{"n_mels": 40, "input": "log_mel", "norm": "layernorm", "channel_attention": "eca", "kernel_size": 5, "lr": 0.0018, "beta1": 0.9, "adamw_lr_other_params": 0.0009, "gradient_noise": 0.1}
Rows from block 2 of a small multi-label audio tagger, named by matrix and row number. Each number is 128 + 32 x the weight over its row's rms, rounded and kept within 0 to 255. All counts start at 0. Numbers have three digits each.
After each channel's rows are labels from the 100 clips, of 14976, where the channel reaches its highest value: "responds to" is what is common among them. Only what is clearly more common there than usual is listed. The data: synthesised imitations of 52 everyday sounds, one a clip.
# conv: width-5 conv, stride 2 (model.blocks.2.conv.weight, 288x240x5, each kernel summed), inputs 0-79

conv.208:148092118146090129128150244138143121147135162195091189135133095113146113089138094186135090145132149165106105107104141134149090143106181148096160162161135164132157093148125114158190138138112141102190114159129178143103109152143149154103187163
responds to: thin (high-pass); vacuum cleaner

conv.164:161137085131142080107163150101042117078081110171128133124092182126113108114113124191125140153120117114147097128141122164174162094163101124150134137105170119145155111122166100074192123102142153148106107161097126122079123198128084096119110117
responds to: muffled (low-pass)

conv.122:131167107115053109160101129187164103120115085120089124162195130115143120138135000167155086101069111149119120102105066125129185140180147123144156103116174098125148169129128182086188136145104098148126148091189174136131165109166138140184153144
responds to: people; animals; speech

conv.138:127082106151140071102126124142068147150103080154171123097129106099102190188118113081139187129104131094136111110216141143172195168160141132140135124166112150095103091130121139118096124071109132136223089073103141092173101125099117164161132124
responds to: nature; water drop

conv.55:149103108131137146071108083157171115115110131087116150129133131117161115139116204180165141131074169069141130132131095118090158093098118138111081137101142140150082120133149163173095177146106105124128159136121118152126095134165113090076137188
responds to: nature; fire crackling

conv.17:148156123147111072172175124083101170149103145117112147147112115179119116144203064134137140163149148072127127193084124097124136127126133144110087133149157105100141155111119127114109134169127137126143154113205111107075145151155072125098170142
responds to: rumble

conv.151:160130159132103109193105109212079104130175086111133099128091138076095146191109201120118097143129141109117129112133247148124152093127143080091105088123088092135104135141156139154139168079170144155143103119126134178175113125087107117088184142
responds to: white noise

conv.196:142103131148111128094138143077175095144130088167134104150147092176139187117156161080176200108072124118166113090078096189070113173181161126127137182136143122131131144075133161077198172090131075145137130128121134186135148134172133080188138164
responds to: household; ball bouncing

conv.232:084110204092123077074105152142162100093095158141117125171147150090083132143094196158105139129149134025142113221120117172141097172190126088122134158168124131125120107179143168059115096078152166164135115128122166123082093146088116059065145142
responds to: nature; pink noise; rumble

conv.202:133162168146122106075112110150103176079147123156188102134129108089113101176190168112102145147091141145142098140188074060131174104136175099096130098143100116115154139075172165154068123107127111141132133063188157151156115123104170092113089146
responds to: mains hum; footsteps; hammering

conv.143:124176147193125128123121119103167186153187099128138171111155096060072165135072137093109098146151134134159155162105158123129103171125152130130169143177096135140105145156121099140109101110100132175128113076154143146203124086071149136202165078
responds to: people; coin spinning

conv.237:143122150226072126119107104150126135121142138137100142139102098107154168127148136068196098170049150123116158112165126133172147161109180094129129105128089169082147134133128105062109083101111137109088148174133197176166113119142108143164099224
responds to: nature; stream; thin (high-pass)

conv.224:138129157168150120199132175089066074147116144089120085081098126097129110135174157166137085057137209112128173105156128132133144075124123129143112110124147139076137109180116113172159129164173057114157106174146069152111126137148097098113148077
responds to: machines and effects; electric buzz

conv.110:127126149115155083125126120141110145141173117089162121114151161054067098107063133140137095168174065072142177228211144130112114122188113073141141137138132118146124104096126096106122109137125112170089154118139163144123151104106087104216140118
responds to: muffled (low-pass); rumble

conv.170:146145119134185101131121051151138074134147135074113144139119112133199073083145137133147119175087120149094126148159092064147118166124103107152139134128170126076116114125174145095137117054126125129142193109117107135153157116095170075080156164
responds to: signals; siren; howling

conv.188:131101192143153123235159146110096144173132118132150136083135122156241099103141091141125084093117116033136118108143129119111089119102175093065096133145086107173118168098127116085153145119160098107186104149116103137142138109110128149138154067
responds to: thin (high-pass); machines and effects; sawing

conv.233:100165174078070153092155077119156166102161157139117114130163124127212097082175081140134106074179136098146158132153068200138125156236082112113182164128153166145105203151127159153099103197117055107111112120163143143166158212138095154125119115
responds to: animals; muffled (low-pass); mooing

conv.1:128137095168120098100136026122197146151153141106144140135117119124157107091139088089127156103092062080153090130109112134095124089066150129147107081091118120118173122075150161123123183143091150102155102136169136102091141110170118146103120123
responds to: thin (high-pass); people

conv.9:114168155093162145111084115192158048146165098139129167106080157108095120142107066113136136065100103112086127160097160095130069136136138149198123115118160096121153138137138151145139169135144217127113121165053152134130162079124134086133120159
responds to: machines and effects; pink noise; rumble

conv.68:121177164117079124067099124172125183139174156080149128125154093165102082075125169123064137095078101107078107035090137158103169083074091134154119082126183126141092189124206159123109091143149152123090137098094163131119107122117194157191143109
responds to: rumble; nature

conv.93:155105149107178145160112118068131114165108094155143123121135144116107140151083159102155129095198064140118141127133182180155098137099106142157132115167105101152117116154070145146099149104131209150149097105118155140076056119094212117052116143
responds to: nature; pink noise

conv.281:086148116091123195166090114063145144103123180119116130150115116180081188164140140120122146126064151106116096089160069203148119116112154140133134099116137145130101110139088162145067085086134072172116125138128139173200143153104164133060089096
responds to: household; glass breaking

conv.71:113075113128170147155132118128174157091118126179131057107131106117111123130127133161111136160158158100116107115119126118143067156060086119128136111150161130102106111139167143129157093127047083151139155058097165126099148131048094111134189108
responds to: machines and effects; reverberation; text has "reverberant"; explosion

conv.99:046134078179187096139128084100146196139151076098148125085112077112108098130142183065109078123102074174127140086091112138156106085124105127104168134124136156105113101171070105139147171143064153131147165075139142119175169091082190152138103144
responds to: thin (high-pass); nature; mains hum

conv.135:089129130064084106097136107057106107100183150139128171112142068082139204116122255111141127146068130120108128139132177157129117131128117153088144085137147120117112175136159092166177031108134142107184135050154113161123106073140067104170140160
responds to: people

conv.262:152093102130123113138138118097073133123151150123131110133089130092116144097109196145125127158249101151104115163209114135102148135103148149151124081114132108142119174118143122148096155089129143136132118135092138078101139157119119123144104145
responds to: animals; crickets; bird chirping

conv.98:129113134124124182154104144121047121143132124145146146113083094109118091136114140095116163117146234147143163072142091075115104096094073113154109089120176099062156107093132116190134107176109068113195142126096090204176141198113109184092080113
responds to: machines and effects; explosion

conv.121:077119093156121166129208127132140128138114111139152131135099171189218178137188177167104117134110100089155108161050146092128084151132101096120171119141173106118109172148175109128171074124143156140170110137147096179169128153162113099143104149
responds to: nature; mains hum; wind

conv.94:142125140056080103108140096089153151140204112109110113108154091146171117149109224111144162193087147129148184089118112091117179143116136103134062117071100116075157126144183113100107134090159079180153143074085206114130137107094192096088167031
responds to: nature; stream

conv.183:145127200067101112078153163094143142096156175141128168158127117123149127159140097132107115197139144150183131255169099115179075152170121149127097133101120127155112129143115058122142117138177206083149090150116171155144117102160171098109103155
responds to: mains hum

conv.287:177194143130102094090118107210204083146146124122085109121161090057089127110115192159186159148103132129070145120116114104139139125106178175165121145129141117100142138091098107129105129110108111103143138128123109136148141104120122107120137181
responds to: reverberation; text has "room"; text has "reverberant"

conv.123:105117104114154139086138124097101122141117143139114095161138141086120231131069149146155108141106038142104189181151168078188115166095089088114119099139107119109097170125160176133100135091108183104123152134159158094114144058147130112092106096
responds to: mains hum; car passing

conv.6:162089147123094091124159085206082144184135091131100125101151131143124146137155166151112103074145113128107131123168175159118162108149155119170139153151180141120137113216128144093113162153085142139131156124086126106179115151133118111117129088
responds to: signals; beeping

conv.268:122128123128125103157124169118166131072133125128138119117132176113114111115095053107115154115143137128103124144098142174142104118172122163224134109119122123174111126147187166064095164119127067062108106096185110161164083093122122165138104169
responds to: signals; siren

conv.25:107099142190155117147135160138069129105139117136138103130161115138195128160137064059129156114072129189159130151189137072153088150117130123167069137085158103139164153160182155095172104119148127115140125136126083126093167024124136140112157159
responds to: animals; thin (high-pass); barking

conv.234:120109153150152142118110213173097123139150099142126142144103179122122091119162103130128165135097092193153177252133170133097079135191134165151156226127094075107148113146116137161121099158108096143125110157062137184181077080152131112143154217
responds to: mains hum

conv.286:071146102151170118128128117139117170147132117103140116126120117108117148189136178175124136102172111097145120138096173134138091104123156104127157146172123114182183176150077079118119185134179136065111124149094141149155115118098097133059082199
responds to: mains hum; reverberation; text has "reverberant"; text has "room"

conv.238:079077139150195114128107150107179116105132143145152152152177113123064158095142187114144120156099122177132137187237104160113098145097135094139147156127152048113133122127131128146084120093141041106063142108108133124194137101162126121142125135
responds to: mains hum

conv.279:103106090154133157089113080149175086114094151130171130120135117106084132151114128101098090134228110106169160154115120096156138086049105173063138086157077113118108124162119125160140160174111199119108096166136122082165085121077110124145119113
responds to: mains hum; thin (high-pass); muffled (low-pass)

conv.60:141087159115156112131166180109141116068155128146113132146144142148112136131129139151108079157159131107120113134153136100167133065089116156164151183157119073125184111157137024085172114083121151087119141149102110090028105172125164066148111093
responds to: nature; fire crackling

conv.72:133156088060136108159115166127123091162153141117147144129127079104122164186148107126161074157120127047142148101121209103145151070164114096164105121158119141162143089187099110155200154124149054151119088109133132103063139131134182187178085108
responds to: mains hum; signals; whistle

conv.61:101158093116161154139106103186106161128168157163133127172103092154071128114151101122109122128158204123123110111198118079110068109196103177138178165206154179156138180158105110130129175076109104103088125159090153160138114131089221125205082150
responds to: household; muffled (low-pass)

conv.63:133131114125140138116155118160145119123132156152107095133118089084141113129103129170148111130069117137161113201162082165106107101100128140143055084148097100156056168131129125112181150156142157075173100139126120080114141095057117092128138134
responds to: mains hum

conv.181:190109146127146173100128106146106248117119122101085144148139109093186165176097092143109123184241129116109129123184078180160111096092111116131136140193096120111143149070155063072128109157089101144076111156122111143212131145071127155108088127
responds to: music; drum roll

conv.283:117156099083191144126135101088093211125107148067125077149136106129078073095214175132150074090107165139130120065101115122126162110143147131090107158126109122122117161121097135108146091128074101153128112135115079143099075156125141131180114138
responds to: household; ball bouncing

conv.215:119112103165177139125110116094081075153159149101155084126105091163122121132133214116148099167175093176111105103199087159119134140058126068123131068096132133104106129057058101140117135084141156134088142139088147126114146140202144169086098124
responds to: animals; crickets; thin (high-pass)

conv.132:163102130114177111195072125157126185138079158104108111129133199156161166143071091189121103115118112095156148211127099123136142134136153145154116153106181135076138084148134148065186108144188089136132133134169062140131155089087084169095109102
responds to: household; doorbell

conv.65:206140141091148146108113114133136134122083149149097073090175113145140153103135106162104108148129117137130127173124108101192078074158146116161064137137151126144099162105141130117160159074124102123114130084109100086114079078110122069152161103
responds to: mains hum; animals

conv.199:110103163105190129151145152134057138116085085094108153159080113119098133156127096165153128104128189127188131112116185193102177094148096133113119191149093127115127121166118106088190176084132114127120138142146147115066148184116157055138111122
responds to: rumble; clipping; text has "clipped"

conv.87:168079147164136094096130093162160205164117148118136160159136105146106095127118122120091121103127108119118130121098084204101132119107161142148112090086135107127131091174132126174097085173147148127134117085144145150095110099130111143128123091
responds to: nature; stream

conv.147:155109124068130128111119122123059123145125137121145126126119114139126088103143067075089121162137112159134179165051064153158116117112126094125120071146102144144138123128193094129146107182054184107083138175158084081163178122094097145126097093
responds to: thin (high-pass)

conv.42:118153196130141115148113129118108130134193146143147160127152159120132123158150184149101131204157178085111132145111038144225173102067090154105144102133095125139074159115106123121074107104103158079186110125088145113152130133114148134065140075
responds to: household; clock ticking

conv.128:163177090071165171074128129169133108107128155082175131137121157148120106168119141146094142151188125058155140149160120131123163150191075168137134154110140150118125176135089095128129151171117137102102121068122138124116166125123132096103081073
responds to: signals; siren

conv.129:151129195178082170142134122109149078146094094074124143136116199130117149101115122150091093159114163150182145081126121119121140117113108132069109155118202111137121189183162131128116149083202114135134124091079178106157151149189117109100113106
responds to: people; laughter

conv.210:124140148155103140148139168127114153107111154104095144188103074083147133115151161113102145186036126083177168070080185172116122084151138165137060073123128135127140139114137108132149124132116123133129134127132118175095154162147179116131169088
responds to: household; water drop

conv.77:141143120176095167102143137173175203148148152130144108132088112130128148114101060116147073097146126075116103085120120224088126133163118123111154100153089141151167175138095079127141124122119149102121150144115093107103189141078103165188093124
responds to: nature; stream

conv.162:140120111157141106092108120104179143129167175114164146146089134111120014128142122070102132218111122073121100131101111129110132141115147148093156125129071187183079090123132093115068140132177103165109085125157147153164139166106149165207135130
responds to: rumble

conv.52:144135105123157098136109109120127114188207142147184170135106080141204139108171127154128068174049101145152106112141099111133213146096177159109125135123145156158169134152174175113145193108100180113110092132081104170104166135085182143081130168
responds to: reverberation; text has "reverberant"; animals; meowing

conv.266:140090094158151137109149093194143225132101101132138115120143085128143088107116139073197143112088103135100079141151049072132206112115179161142144115110133164133153055127088113121125116173178115110159125146139160124153107099104171157190106167
responds to: household; knocking

conv.153:172126193098150118136124110106148178140093185129133118109125137143130127130164102107085098110183170077171172119098094204090201121072139118118096110118144062134124098100137092085065156174120060130093164129134161106143154172085104140133126086
responds to: nature; muffled (low-pass)

conv.95:157146130081162113178154205089114100100120099129094151155134051105084114161110112131164145103062151119089128123180108101137208123109117123160113091119129156136123128139137108128077141095113065136094048139193114106146163133111088127227099169
responds to: animals; mains hum

conv.126:135132130125133168084142093178063172080089140147113161130122109118143105106140165125074108131127152165085133140101132002099139171096155119139137161098108113127099101154180063137118158098037145118137145099203166104113136149136161138181125063
responds to: animals; barking

conv.172:136107092134137148130178077146029113116131135123142102098098103135122142175142128163153167135196137153101141099151063140098136148029132189075105087157090068108128201101182146112133098082125155158119088104151117143135079094161094141150126099
responds to: animals; crickets

conv.276:157167161124117137099110089155076157134167075151152123117092160100162138141089157113105134131146079124127143098076125210148110086090118144118130141128172120147160188171126151158161089066162243148158088203134124100138156154096171078122093198
responds to: machines and effects; helicopter

conv.47:117156159084092138154086156191157112131127142190138194125148139160175132095068120114080107128069161121110142137090125093166096103093152088165123128090169078145094115130148156148127121102123167136111122081097194165098101180127065125148127101
responds to: thin (high-pass)

conv.50:147175152106152152098136068122178127138140100115120197134110137128123147114183242103165141122124187107128136155122163146116126175110102095124096096095160149136142106124065111151124126157158098079157132126135131162152116130157139173067079052
responds to: household; knocking

conv.133:128107148101115140089111010158186089177115153116091092124118123116144097117138139067116109146088135135101073093104139183161121105052201076164119184121166114090198173162147153116139148133068151141157121146134080095141147126095184128140151172
responds to: thin (high-pass); nature

conv.88:108129164112131146150136108148034144175136138136140160072136107142126185110128111070156098142177108138132135172127188160137124112100122141182142117118156075148103148126129144115071132137092161082113141176157112118074093164168142125124155068
responds to: machines and effects; clipping; text has "clipped"

conv.169:077150186175128082169134185161043084119099125137116161158104125116090137149099045085174187139127156129160147131091195081149139118143124182132160074110106100079148102097204172121148138171152156085128147124157158124124142115121145146130174118
responds to: reverberation; text has "reverberant"; vacuum cleaner

conv.265:152095137111142121153103132142215208162090122142109085115137113131124108139105115097159172168158166188077115189139171164124144103178143115168102105100101160120143142124082168135136123114113094075232110110102099144097156099109120177132133107
responds to: nature; water drop

conv.75:169145166118102147121184091119112078145119101121088134152046144133170145082183135155127098154067165146113166110104123077092141095056134130118066104070151103138141134169164111096197131133152154100112163083131103127086082145120138121183169123
responds to: signals; phone ringing

conv.74:074159133130129108153101193069162122101111115124106114126129112116142154157118089099160190127073149146130158044075147124096164096177146080107153171152211141152157091108142112118141154115196117150114153128104103137167149171101165148098179131
responds to: household; ball bouncing